From a checkpoint of a small multi-label image tagger.
Training: normuon at rate 0.0043, 10500 steps, batches of 64.
Rows from block 2, named by matrix and row number. Rows with one number belong to one channel. Each number is 128 + 24 x the weight over its row's rms, rounded and kept within 0 to 255. All counts start at 0. Numbers have three digits each. After the name is the row's rms in percent of the matrix's.
# convs0: first 3x3 conv, stride 2 (model.blocks.2.convs.0.weight, 112x64x3x3), inputs 0-7, a 3x3 kernel for each
# convs1: second 3x3 conv (model.blocks.2.convs.1.weight, 112x112x3x3, transposed), outputs 0-7, a 3x3 kernel for each
convs0.11 095:159105122145155147154142137166133136124163124142127119129147136151122128143139132116067136080115120112118129178156136142125146113123131109110120139131136112134167137115151098109145136138178074133133123119111127106117
convs0.12 100:147131164125112132144161132123127129117116142132117099134126145139196132162127132126126116134109107145130107111125134124116137116181156097138151118143160147126135124108108127125115136103079121163141115119104111128157
convs0.13 099:080104102163151134128165145136100121102108115112092128152122131116107157108136148124141135103146133136167159129154154094137113134114113108119127097128141128120103156145114136150102160159129114123100150120109137154126
convs0.14 101:129113132102134153131145130126120113135132161109127117106142190127148153078114124106114116078126122109097100157144147125133165069067126136109174116104166103074118119136091114096120131138148111101140122131127120113097
convs0.15 102:160158171133130117151175178140155179131113131133111092193125155150166126126119106126147178098125147089123131161145084133105098102129106141114140134127124130135119129133128112144140135124142131127122099134124131154131
convs0.16 082:127124109091125125116127134089117109128149135101116100113109098156123116105130105135110108155124113131123128112121133124123120120106119108110102092147121106130107128139153075096140163176149140104106111093111134137112
convs0.17 088:145137124107123125109112112167140107124078116118156127146147139141133095154123135143111068147119110130093155129091127107130105114119121136125137134096092099060082121143129200178152138144178132165120142151101107122088
convs0.18 098:145152120105124149145146119129151142125126113129121136113142125147082122129130142108106156158103148135084106101149116154182153130114155144145110156148154123128155123117068151123130152116125129152128084125130112101112
convs0.19 101:150122106155129171143134152148167136105114099103096076092152177155186150129146136101110168125087123098111116118115115143165126177134108145136131144169139120139103179124163132124144103121117126168159153127155139142130
convs0.20 098:177139135127126123132092097134110108147127097111150152119118105108131123064104110144126170142157152189140149134116075114126113127177175116097098111126123089167141127165110159169125114138135129139141132178122115123130
convs0.21 104:130145126212194171137141188105097096133133112210185129166160127163130107134146114146150127124129116115106126174145167140095074131110099135085093139111109158131160118065096129110153121125137130117153129112129116123129
convs0.22 103:113135135070127120108115067128144116097123082112129120155155177120093101153120131054110133058117158111118107122108121096105122106123126100122116116118133146164146109146126125134129126109117120122107135148124104155132
convs0.23 093:132102083117108111097109102113129136159162130134124120161142161102166145177157139135149085136108114107118104120116077125104090116097058118110101064099102076109080171140156077129120193145151132110119120092125123120156
convs0.24 105:132105110144126135211159113124114135133085117156134127126154133095138119111134122115136143099104128115104153165148114123121087099136128121115109148146094155161113140125100135139137113121125121091087109120130144127150
convs0.25 105:155163121125111114147121149142156132158150133102134120110102121096049064142152124146135100119126133104140152154139147157131148104126126111056084085090092141129134133127141108117134147119127093105106127137107172193117
convs0.26 105:105104111127145132191141147110107132138129110187133103099112090099112115117156123144132129109124130104146158153139102137080086110132134114096152124127138150142145206149139152192131128111106120118128107122125086116114
convs0.27 103:110116107150143170145107128135129100105112124126134145127097110164118137137132099105099098156062073139120089135127146133118131119143144161144113144125106121127084134134137120125141097133163082130127106095099118134118
convs0.28 101:160136137090078123123123093117103093131131103108114087134134142148123126110155129125089125126115106117129145138124140130144086114128112114137093114116109110117136130145135133128135128161154145115084120108133147143124
convs0.29 103:145140138116155166150154144136128123161124125107142119153110117138161127151136107168147133159116126115119126204117125136109128123099135128109118161147132113134148103124110133115122137116130128121100103149127106116135
convs0.30 101:129110117181130155146137126085133132137106126118122123130120154101121104140124103117130157103118140054074132147120107119117128134184160111115130112133142120145105114160184133171143113128127122118092105086089127113101
convs0.31 105:104100135106137105151172150158166134106121108133108122129127132108096111128115143101117114142121117156129136098096123090115140174146148127112089120122097146194149127136113150116114119140139122078062132140151161122110
convs0.32 097:117114148125109138109128129151135130143126101137120118129147184132101121086119110105137108122157083106128143086151162094119117113120128098155125099094120094043130147102135139130120127132140135152143113140176096159156
convs0.33 100:118144135100078127117117167134127113133160162129128128127121136145154151119120135133131168129103136128115121090148182114183205069131134103119121099117142118128126125136117141123126112109096099129124106148119139133125
convs0.34 095:155110134128093109121104104091161191174150139115108127084120133155129135118146128129140103159110124120125124172145166121097125126126135167143113150122093118122116109134126125124191109120151144157137144139123144150124
convs0.35 100:128125152133142133113145168119121184148160174141121125123142179096183189142146131152143128126137153134146135171176140139142097135160148170139171163129160167124116192153118128137092134163161090097126127116133122136098
convs0.36 103:111159126144153143206161115135125118143112106107090112144147126099137145127142122092094114126121105127125116141161182155149166103144153160125138158149172122130164158116163100127167116110125117109107135135113165160127
convs0.37 102:117120121143136151132132142141108072110142134137111128111104120117137119161133169114121117115112127164167092138123083144143156123139154127174151106147141093081161145131151133145161110116091105115152130110120130108130
convs0.38 102:121129148143119141127091103124119101140155138122150147126129114126151135141120120143133153126139120118111110124106080129090109106127117049041076074079091126125177184149099107126102136140114069092102121131182162170161
convs0.39 099:123143100141168141133120128127115140129122121106128150143090128115118125111129139104165133125153112126142095147158157130173146117103123125157131151171139099112106154135126117103118122088124165143169146162159116134120
convs0.40 094:161095127126118111130115145179170128184141130110127125117073101132125135130110133118146170111130161107159156131167125087144136150169120107126106148158177162157164118126146143178157130131147103100121105104132144132122
convs0.41 104:192133119174164108119128105170155085205124101147140118149139115150108133166118152129144128120149111150126102127114101150096147144111125121114124112096151141131119112110117180130135107129120136120115105136138115140128
convs0.42 101:115140148123188157112111144131150120122128113134122107140123114158136124105130119128160104141165137106144085163112115152125125150126130202132120148130073129145116159131111138149127164131124132136123127128111121126108
convs0.43 097:180164130182150117153154124142140118121113129163203128115122109129119123159154127116135153106113115103113135099116120124106095113147116095125139107118159081098152108144139114173092120125126129127129054102173082144194
convs0.44 103:193124112161144075110144103127129173153145151129150155099105105128130144168121146116096138116119136128105165170125137128129132158136154140112170127150119154141140149145131097124122113130126151123105127128106129118137
convs0.45 100:237173145150104117101104088126148126124139127141159128139172139120126165134154141082097127093112126095116162094134135118168144121133239086103115109127171098118149130128125136112131155120151129114120096137149121151146
convs0.46 103:125122104122147137114134123152152140081124134108119130149136137125118151093103128113083112134113138119112123115122120141154133136125102058054063147155146179134146131106134128134154132129130085147152131148163131128145
convs0.47 101:113133108126119140135129144117123125098130118130128122132162125143125133082147111116128139106156216123186181127086078100114121100147190113125123104126182155176181118111126099122132123122146116058127157138129147128150
convs0.48 105:112136107114125156127173134123160135198137137153133143115109120142150142155154183136106145140100130158113118117081124124123162134151157090072076156154113155129081165137130172130110159137096109108120113153137140132133
convs0.49 100:132123091128112085081090138127111086131123110108102089122108107128106114149122139095102102093122117093145151172108083169121117169134106147103137134110116158140111128141158168150139148144158133125149085110112137121125
convs0.50 103:097149134130145128123122144147142122140157157118134127144127137189137112137167148134138114152117100161132101196126114153087101150087101131101085111096111157101126135144133133130143125124144124116128139121095148107095
convs0.51 100:138118105133122133132115119155135152142132119163123136111137125130120114147161132130097160132123141130114101150120171138111214128081142130074069158135105176136138127160132124170141113147124090125108132137151165126141
convs0.52 102:163144117143134130153142124125130147137162165123149133101114175137119110097158145135162148155115136116052091202174120164135130126120087132155137105135134117129140140158114147132112151126130132107125116103149141156119
convs1.11 110:126131145158137103137132124172154118118121129159139131087125127139123157163113118131120155158119129168144156128144113131159119106124129114144147124120143112102124101121082067148151106157138135171161147131153108119192
convs1.12 110:122157106152151123153110090116119134116097098081132186094106129148149104099122151130134141105128115109140104132143133141128095168149161121089101131109099135120089096112156133120105131116129113141132125168134126099102
convs1.13 116:087129099098136124107109125136134125090105105131112107114129178106126105062178114127152139119111114125111119133113092122120158146169158115071111122115102116143135130144152157124134128110124117108122092102105097126105
convs1.14 100:122148134123142116122135134098113121128119132168174123140155142116130103117146159120125123138136110116166175109138144143142127208140123122073072153123134139153125112082116122153160136144159140112141103108127113121114
convs1.15 101:109106118150123126171114132157140134101109112179168166127105122131130133149104138179138131166112090135128140196161107174121112121119108101116130104131145108077157134078116125102119118113117085118152108113132125144128
convs1.16 056:093103152091117188100134203132152140127141145074115135128132119120147145097112115144131178129119137134124120133110087136129121123129125097089090103105093115124129129114142104109104128132126172146059173149080172163137
convs1.17 079:115101100107127162100124143160177142133162141107092121160105097101134150133141128149126129171132125146100095120123122148152128125105118129125097137119085165119118104122116084096104112122152138122106173122121136133121
convs1.18 093:118117139131128114128144127175141127104116117145149151132083111117139122123134127143121132124160130086129153132153128122116111167119132130148154095112138080150143067047120139127161111157169139123174121095118136132131
convs1.19 099:099123137124150122176123155119110133171135100110135130134122136091134081142113142091146122112137126110151135149144147132123144135109139118134122160145140138115113143107117112134133109085082112119151083128136099112110
convs1.20 116:138125102134124088117114097106141141108123133126172139131100098159147145079185071113153156123160154142144130121126091094125139089111153150104124146113121134154105123129118130108122164117122131144183112118157121128091
convs1.21 109:139135115134127130178138116108129125148116142128167130151109114193124122152189127175141139145106159154124149113143114100121138126127125095106130117114060125115128113142172136101113127100141144112086124109123111129107
convs1.22 111:130131101140169144133124139163115104143110124126132094119160172140130091122130129153137127141127141158136132114118165139138106158132119101081132118110089127141119127151148111107100104105113176138128144143126125123131
convs1.23 086:131122152109138166129132156135158114125130141092084120128116157120086148163132156156169137159134115125133088116097118121137139115125119115129105168133137158115146124136134105100099109165169136116104140132153125121132
convs1.24 100:132138128130131113070128092212145163159071109149132145170137116170167142122153128142177174131160130139167143111124138106133179142118159136142124107153083136142112127123128137130126150122083126111139104097141136096110
convs1.25 090:145125099136133141135124092066132115129111111114110130119147118093121123107125125147174118152127147107110131098145153081085097124104060115124126145131151158142182135130141120132151128134131154113112134127135105113130
convs1.26 116:165125133150114117127133084147133126112111117107112127094104128125114123156124133077116130115129120111148118126137106093126129137131130134114101120103103149129084068130153115125150198135098142116154131128108117115099
convs1.27 109:129144126141143112104125131150113117108113117122139110102128152146112128099110133104147153100134136109142153122109204127142133190118100106084104111074131118120105134162137135138139110102110159189139129127136102127132
convs1.28 115:109138143142124122116077130126121137105108079173176116106142144112136105095149150164124119128108089136131125147166136176134174143166138112131107137139131104113155142170148142140075134106124124122145125141138130122105
convs1.29 117:117119129102130139170122113126129137131128114133130168126114132124128116137116107162152134155154182097094110090145130135138161139146112119075125115156082085120154158140094105113126174159159141172101118132137130148128
convs1.30 109:093110149119105121129088140119163135079091118117104101117145133083128138183094118118134117126120123112137154143110087130101109144118145171095175123116139158099134087121127094183189140108136133116177115116129124113147
convs1.31 103:231135123168139104177128092106126109119144122130141147162134119201151125145174137145112106176144155131110114095130191115088136126116140162116114165121069153153144126189192171104133130134153138097107099131124114121145
convs1.32 078:147126106180118125129114108125101105141154113124137084166174172126100106126132112133134154131126124152116092093158162108103148140128142131059073176076078151127103115126138095087110147149196118116127155129121175160145
convs1.33 109:099134172115132141126099139130123129160126106123149110163161159120148096130157156086134138088094130093158145128126098165173142166145130159114119137127149123142149103123127142143120132139147183128130149148128160142104
convs1.34 070:128123118107129138061118119127137112103151144078096139122142113122144147157152149100110128126104127099142129141082108124115088130101096102129158128120136108115142151155118123107121134154122092116113146120132137134131
convs1.35 088:077127111132110078132075111138163149159127090130104111091112121098126110129110120082111126104132181105149150138121078105142173114133118132105131120112135164083082094090131127124170126122176127152149092121123120126094
convs1.36 109:113132165117118138163125129100133131157128090149149135143134169128131099127154134142131133114122116103131137123103129100135061130138112136124092140128093148130100093128142120109129130080103167175128130115137097127116
convs1.37 108:119135159144108128161117124109129103139128122163151130121115142092146101100135153145119140143126127141100144137125129117139130148124113121120128099112139133155108104113114107120116118102141149139115107145165099160147
convs1.38 086:139131162116100129091089103099133133128125096103120127179112088132160112113145165137092162085150199137106120124150151147131129105123115132146132130117119139118112154178170157105126066110130154127132119129117114117102
convs1.39 112:079100124125149098112111119099123127099147122126113080130121149126113107199132131072116124165137123112115149135107124128109141128138116150119127101098150087155141156101095113143176157129100087131127119116088116172161
convs1.40 109:124137145126116126161137117177155148092128119122126112099081110137127126117102147065111112143124147145152176129115067115129126114140141133123138119133147129130128113091098082133161151137121134137183155132148120088076
convs1.41 102:118127170174134116119166126129133105086130123121126115095124157139128132131188140095125132125087106069117120118096096096116108126137128139138173143121126104126115105120116107156169154138132130136111173125131106143140
convs1.42 112:091082107122115115126183115140135140131128128106129115124134128154124124132164123105122117107126093131094126126125124119115146117175193109117101157115109108137122117100108166125164129128126120114184114135116122161108
convs1.43 072:115110109149138150173143110126139129116096071076058080105155143123163183089106089187107140136142143239165110146169116139128130091125094138124123171105099151126082169140122096090127069110140122099064124136130113130134
convs1.44 106:143131121182102130157139117164165137088122114175155142122120129174138110146126133166117128147128117129146143166130102130112116089117110162126151116128119125095096087075125113138117138102103160193109119139154110095146
convs1.45 078:130120098142126108212159124151153143089115123123098118048134139128134138133124115129123108142130137222196160111113133129116114127109132106109127140166189132084121129137116114119117119121177176131135116103119128088106
convs1.46 102:203140102176101098164089072059105106130119104114110130149143128161141127141157113120107057167144144135139146111130147121110109091074086119088120137086079163141137102174193125080105085094149137102132126108136111120138
convs1.47 078:111146140121120127127108144159127138152133126120107123128086046151140129130156159151131130116125142134117134095106129150126104129166134107116105151142115177118100129117125135115098110104125159166131135123125170111117
convs1.48 115:126077091166103103194078098112107127155123089143149123164135129148129117152153203130105118119126152092163159144149158095131154124122128115128158122117142148126137108124127118111133101107160128123095140138121117132126
convs1.49 139:141121127113127128097137148171127125128119110196187159129130152116120125086105127169154106139135077152130114142156143133112128117118093125130115121120131117125149169107147109117103106085111103174159103130134109123114
convs1.50 116:105097121127121115130121130098127132168116108172151131147142093146111138160136146135122113127084139150139136166134130098147139088120103105134122125106145155126135115097086130140130091139085128115104133156114125125130
convs1.51 077:137164167112145131090146117160179143140151176101088127116092130160130121210194140127139133127103135111122161119119100102121134129156147122151121120111115137143145122141089178107088113101098136131122173130107170134069
convs1.52 119:138114144185103111142101106122118113113117127164142098115148145114097131120155129125113153135153143127140147102099054096131119089120107142140168118057129162150098108115103128143189155129061113136159122094141115122118